{"model": "model that predicts nearness at each pixel", "crop_scale_min": 1, "encoder_norm": "layernorm", "encoder_dropout": 0.05, "encoder_patch_size": [8, 8], "encoder_conv_stem": false, "decoder_upsampling": "nearest_conv", "targets": "nearness", "beta1": 0.9, "steps": 19500, "epochs": 51.2, "decay_fraction": 0.3}
Rows from expert 19 of block 9 of the encoder, named by matrix and row number. Rows with one number belong to one neuron. Each number is 50 + 15 x the weight over its row's rms, rounded and kept within 0 to 99. All counts start at 0. After the name is the row's rms in percent of the matrix's.
# gate: expert gate (encoder.blocks.9.mlp.gate, 32x64x128), inputs 0-127
# up: expert up (encoder.blocks.9.mlp.up, 32x64x128), inputs 0-127
# down: expert down (encoder.blocks.9.mlp.down, 32x128x64, transposed), outputs 0-127
gate.28 106:81 38 71 54 63 55 40 48 53 61 36 24 18 33 43 42 48 62 44 36 27 60 83 38 51 41 52 74 61 45 30 53 51 59 45 30 42 37 62 35 46 71 55 60 70 69 49 63 67 42 42 55 29 47 62 58 48 61 51 41 42 29 53 14 64 38 41 59 66 50 19 65 58 39 67 41 52 34 63 17 35 77 47 56 45 42 46 47 69 25 57 77 51 58 36 11 43 40 47 64 43 39 19 85 60 40 75 52 44 66 37 60 51 18 57 63 63 35 39 53 61 64 61 39 56 44 57 48
up.28 109:82 48 69 52 64 58 55 50 42 63 39 28 23 31 48 35 49 59 39 36 27 63 83 33 42 36 51 67 65 46 36 65 49 68 52 30 37 39 49 29 41 63 63 53 74 59 49 66 74 41 38 60 28 50 57 64 47 59 53 39 42 29 46 22 72 47 45 55 63 50 19 67 58 46 67 35 49 37 59 18 31 75 45 55 49 53 54 48 69 17 59 74 57 56 42 11 47 37 44 65 32 41 18 80 61 34 68 38 44 71 39 64 52 18 57 55 58 38 44 58 61 62 65 38 68 44 48 49
down.28 110:50 37 55 31 61 57 41 46 59 63 44 63 64 40 48 21 45 60 50 32 40 51 68 58 42 67 51 68 54 40 41 67 28 50 43 73 43 18 66 65 35 36 36 55 65 78 39 79 33 75 21 38 50 75 62 37 54 58 65 56 51 60 36 47 43 60 36 75 34 50 35 28 39 29 43 61 72 52 39 19 65 73 61 34 54 24 60 29 37 70 44 56 33 80 59 55 64 63 54 51 68 43 52 24 54 56 32 46 77 56 45 60 71 62 46 35 59 44 19 54 63 13 39 37 61 41 32 61
gate.29 102:62 51 78 71 52 54 51 30 49 50 56 72 57 30 40 38 65 38 55 39 59 15 71 49 69 42 62 40 77 50 26 47 20 61 67 46 49 62 50 57 51 40 30 52 52 81 51 67 64 48 40 86 39 45 71 39 51 54 51 75 77 63 44 33 17 50 32 41 58 60 57 57 64 38 23 48 53 63 40 53 62 56 37 32 63 64 41 44 85 52 61 33 03 37 45 34 32 38 59 46 54 28 53 56 19 38 51 62 56 37 70 61 41 43 72 51 53 57 40 49 19 58 32 53 60 50 69 50
up.29 101:59 55 69 61 47 66 50 41 47 58 41 40 49 20 44 27 58 55 64 35 62 30 70 54 64 43 54 37 81 66 30 53 34 76 59 48 38 54 63 45 45 72 39 49 49 87 56 62 63 45 37 85 35 42 56 46 61 52 51 69 73 60 49 45 32 60 28 39 57 60 66 63 64 59 36 50 53 62 30 38 66 54 31 29 54 67 49 35 69 46 47 35 09 30 50 48 21 44 57 40 57 30 68 53 09 14 47 54 62 24 66 60 51 52 59 75 58 47 28 44 36 66 31 61 74 62 56 57
down.29 091:44 48 47 84 47 18 25 69 78 57 56 44 61 71 53 55 65 58 33 74 51 35 50 83 69 44 38 34 56 81 18 37 37 72 74 65 66 58 58 69 46 56 54 46 40 56 30 39 35 36 44 47 28 59 52 35 62 32 42 50 56 59 39 35 64 29 49 29 71 21 53 37 43 41 41 61 40 53 76 68 45 37 54 45 58 34 54 52 57 21 29 45 41 64 55 44 48 33 71 46 71 81 57 66 31 25 56 52 68 47 36 59 67 75 40 57 56 77 48 32 40 61 45 48 24 40 53 45
gate.30 119:47 42 60 21 45 47 31 53 45 34 24 64 77 74 46 50 54 73 51 49 43 29 71 67 61 68 65 33 34 51 41 42 66 37 64 66 64 25 46 59 75 76 25 68 16 59 56 55 54 49 11 56 61 20 74 46 39 64 51 49 46 52 77 28 35 43 44 51 52 81 55 67 33 49 46 87 63 41 40 71 39 41 59 60 62 42 58 52 67 56 71 30 68 47 57 66 52 50 68 37 54 35 32 46 43 50 53 45 41 63 75 41 28 69 48 33 26 47 49 67 54 55 30 43 53 49 50 28
up.30 129:53 75 46 72 57 39 49 43 50 46 64 20 26 41 51 56 47 49 53 38 31 51 43 48 43 57 65 58 66 72 43 63 32 44 54 33 24 55 41 21 57 35 91 35 56 47 46 51 64 76 73 30 60 69 17 48 78 53 55 42 45 23 33 50 82 63 58 86 48 51 36 39 64 53 43 24 54 79 27 45 53 61 50 43 86 32 42 40 52 36 44 68 65 44 57 35 53 60 33 61 60 65 59 26 35 50 51 45 58 58 46 46 59 27 57 44 62 48 24 22 47 40 59 37 66 41 41 79
down.30 125:74 52 78 25 15 52 57 67 40 64 64 44 45 51 75 66 19 36 60 60 48 19 42 42 47 46 61 51 42 48 62 44 30 45 75 49 57 50 49 53 62 55 22 85 50 39 79 37 50 64 55 48 65 49 43 60 30 70 52 54 30 55 28 70 38 54 44 59 32 54 25 69 26 46 46 55 44 51 33 41 42 31 43 27 40 57 40 40 63 81 28 27 39 68 51 60 40 35 62 72 84 70 38 51 52 81 40 51 38 33 53 50 67 45 73 51 59 63 40 62 66 57 37 77 70 53 51 49
gate.31 103:71 24 62 45 51 52 49 58 45 29 48 55 25 49 70 57 27 36 39 55 31 33 58 43 66 23 32 67 46 24 71 85 52 39 52 44 43 26 60 34 54 34 42 54 55 58 48 58 58 88 47 54 34 46 45 58 68 25 46 35 29 64 32 66 85 49 57 59 38 45 53 41 52 74 59 75 30 57 86 62 60 55 39 50 46 54 45 39 47 25 50 35 45 57 62 73 52 33 66 63 54 68 56 19 42 32 44 37 40 58 85 48 60 52 52 14 48 47 55 49 72 38 23 48 54 52 36 73
up.31 107:44 39 48 75 65 74 53 59 30 49 44 37 69 26 47 50 18 44 47 38 31 60 68 36 88 60 36 51 37 47 45 43 69 65 51 59 42 57 82 33 44 47 62 42 74 40 63 55 52 41 52 46 35 45 24 63 67 61 68 40 32 49 26 53 80 76 48 62 39 30 46 44 48 45 62 30 54 35 91 27 55 55 34 57 42 49 53 48 65 43 39 49 58 72 39 59 57 43 70 45 38 65 26 64 49 62 63 17 28 66 37 56 48 88 55 62 41 54 57 60 46 66 19 48 75 46 23 54
down.31 103:51 51 50 53 47 42 55 63 63 52 54 41 73 30 50 51 43 50 34 64 90 44 70 44 31 65 51 57 34 76 65 67 33 66 39 43 78 55 39 39 24 46 27 65 69 39 86 64 66 56 42 56 37 41 17 23 38 50 42 34 37 40 55 43 36 47 35 41 34 63 26 55 38 13 33 28 35 61 58 72 47 58 46 49 64 75 63 71 59 67 73 31 69 53 59 52 52 47 66 62 72 50 32 51 31 24 51 32 40 47 38 49 51 53 64 65 57 64 39 75 33 78 37 58 69 56 61 35
gate.32 093:84 32 32 39 42 39 73 47 47 32 57 66 55 39 46 53 60 70 56 56 38 40 51 43 29 26 78 69 77 51 50 52 30 48 40 39 53 42 61 74 62 99 50 34 27 38 59 41 64 49 65 61 65 68 24 72 35 38 55 40 42 31 08 41 65 66 20 39 38 48 38 55 57 77 49 34 37 49 49 65 47 36 39 36 51 64 70 42 68 63 47 45 56 49 43 50 61 29 71 53 45 57 30 37 49 44 68 29 47 39 44 50 51 55 84 35 69 63 63 73 61 31 46 35 59 51 45 67
up.32 093:55 31 50 29 32 81 56 49 60 48 42 45 85 33 43 24 34 35 56 44 49 65 62 56 56 52 63 36 30 49 75 81 42 59 24 55 70 39 71 21 47 16 83 44 50 59 29 50 28 48 48 62 52 48 41 58 77 76 54 55 48 40 70 32 66 49 54 52 45 42 57 44 53 55 59 30 46 70 46 27 34 47 46 36 68 17 80 63 50 64 44 38 62 45 49 26 39 46 41 47 22 68 33 65 50 60 49 51 89 58 35 56 44 77 57 54 32 58 61 56 51 57 79 56 43 49 45 34
down.32 085:60 53 42 54 19 54 29 49 62 43 20 22 40 52 37 44 62 64 26 42 43 50 65 43 24 50 29 42 24 49 87 74 21 43 53 59 60 20 65 35 19 55 66 59 63 68 72 65 55 30 65 62 55 50 64 53 68 52 57 53 39 41 51 39 43 57 79 43 08 59 45 80 23 44 49 43 42 46 53 28 49 63 41 40 37 65 77 26 61 45 32 48 58 87 54 67 42 55 55 58 83 34 33 42 56 58 45 55 52 48 52 46 51 72 64 50 57 41 49 46 59 57 51 38 73 37 42 44
gate.33 100:00 39 54 53 31 53 68 73 56 53 44 56 35 31 64 42 53 51 48 61 57 65 27 45 63 48 41 53 39 50 30 41 45 43 52 52 46 68 68 01 56 64 55 58 46 52 57 53 63 99 24 52 37 51 64 52 61 52 57 50 22 47 30 67 62 43 43 15 56 40 47 43 53 22 68 27 19 36 81 53 39 68 41 70 39 62 75 56 50 57 29 39 66 51 47 51 59 50 39 25 48 35 56 39 65 43 25 51 70 41 47 37 54 55 43 48 43 52 55 29 66 58 40 37 66 72 28 49
up.33 097:72 66 70 54 40 41 32 29 48 38 49 27 64 62 45 55 58 56 63 34 46 13 62 57 67 48 65 63 44 31 65 67 31 27 54 61 65 38 41 68 66 32 27 42 28 51 41 64 56 74 59 52 61 42 44 47 46 49 55 50 62 42 51 28 40 54 42 74 42 67 64 61 52 90 38 63 59 58 41 53 56 53 56 34 79 40 07 42 32 48 70 55 57 65 51 25 53 60 61 58 49 57 35 39 61 46 69 55 29 93 83 49 56 44 72 40 54 32 57 61 33 41 49 42 47 23 85 47
down.33 103:34 50 54 55 65 47 63 40 55 70 42 60 35 51 57 34 53 75 28 30 45 51 38 66 54 64 41 44 41 36 20 48 48 54 54 25 55 38 61 60 94 56 74 32 34 47 68 41 55 34 49 27 78 74 71 80 53 56 29 61 42 46 39 59 51 20 41 61 69 50 54 51 62 54 51 63 75 41 29 54 51 48 39 75 60 38 26 34 41 54 46 71 64 47 45 50 34 51 81 64 53 28 52 37 38 72 63 45 26 58 54 47 33 52 46 41 41 33 99 23 71 65 42 45 30 52 41 41
gate.34 104:60 16 59 52 50 59 31 57 46 46 47 18 31 57 64 58 66 48 22 55 36 52 47 64 80 50 42 54 43 27 51 60 33 67 32 68 62 54 78 32 35 40 46 37 46 67 30 56 54 49 51 56 18 58 48 58 46 50 29 45 56 41 29 56 29 73 53 96 22 44 43 32 65 43 20 53 26 52 44 60 49 62 65 77 54 55 46 43 78 32 49 43 41 43 43 30 56 33 73 41 47 87 71 21 54 51 51 51 58 21 41 42 63 58 52 38 40 66 64 49 44 47 45 76 50 48 46 68
up.34 104:60 15 60 53 50 59 32 57 47 45 47 17 31 57 64 59 65 47 23 55 34 52 48 64 80 51 42 54 43 27 51 60 32 66 32 68 61 52 78 32 35 39 45 37 46 67 30 56 53 49 50 55 18 58 49 58 46 49 29 44 56 40 30 55 29 73 53 96 23 44 43 32 65 42 21 53 26 52 43 60 49 62 65 75 55 55 46 43 79 32 49 42 41 42 42 29 56 33 73 41 47 88 71 21 54 52 51 51 59 21 41 42 63 58 52 39 39 66 64 49 44 48 45 76 50 49 47 69
down.34 097:54 55 56 35 74 88 43 59 70 24 40 74 66 49 51 54 70 49 64 90 75 44 50 29 59 50 54 68 17 53 55 74 44 34 56 36 33 47 50 42 19 47 25 36 68 25 64 65 48 64 65 28 64 32 33 57 57 75 59 46 46 36 56 27 57 50 42 68 33 57 47 35 65 42 43 69 38 40 40 65 49 54 47 38 48 44 63 47 53 76 38 53 28 64 22 40 67 53 42 62 31 49 40 56 59 24 34 43 44 22 42 63 41 68 64 49 45 72 48 53 51 63 62 71 61 41 20 30
gate.35 103:65 31 35 40 70 30 45 61 54 77 43 49 35 61 60 45 53 21 43 71 61 81 61 38 52 63 39 69 50 47 51 48 36 72 65 29 31 24 52 47 40 78 83 29 70 18 41 43 60 24 50 48 20 42 68 73 59 61 35 43 53 55 52 59 63 30 44 57 48 57 33 52 47 53 57 36 35 27 50 29 20 62 41 60 32 63 69 42 44 46 20 28 24 58 40 69 55 36 55 55 59 46 60 39 40 41 45 72 24 51 39 53 66 46 51 60 35 70 74 41 33 47 27 69 62 69 53 60
up.35 113:48 34 49 20 72 15 53 55 66 61 66 38 51 50 49 52 53 47 49 54 76 61 23 36 45 63 50 53 58 35 32 65 43 42 58 36 32 45 56 30 53 83 61 38 59 47 42 69 53 68 47 54 19 56 73 67 48 75 79 56 40 32 42 51 60 33 49 20 52 48 49 52 53 22 65 46 34 29 62 26 31 62 34 59 45 63 86 62 42 35 40 45 50 43 31 64 40 48 19 31 58 36 60 41 74 38 55 85 23 48 58 30 61 42 52 46 26 52 65 44 29 54 27 47 49 69 62 35
down.35 103:42 64 57 48 21 48 30 53 45 33 46 52 66 21 57 40 66 36 71 33 33 57 70 35 26 39 50 44 71 69 63 49 26 45 35 68 58 49 61 69 34 69 66 44 57 49 40 69 50 42 27 60 43 43 34 28 71 57 51 50 49 57 51 59 51 76 30 33 17 45 38 63 35 38 74 41 80 69 71 53 65 43 63 49 37 42 76 66 34 38 54 35 36 32 67 53 82 71 29 51 37 71 63 45 49 55 40 47 75 44 43 57 49 73 57 59 72 41 24 52 32 34 51 46 65 26 65 75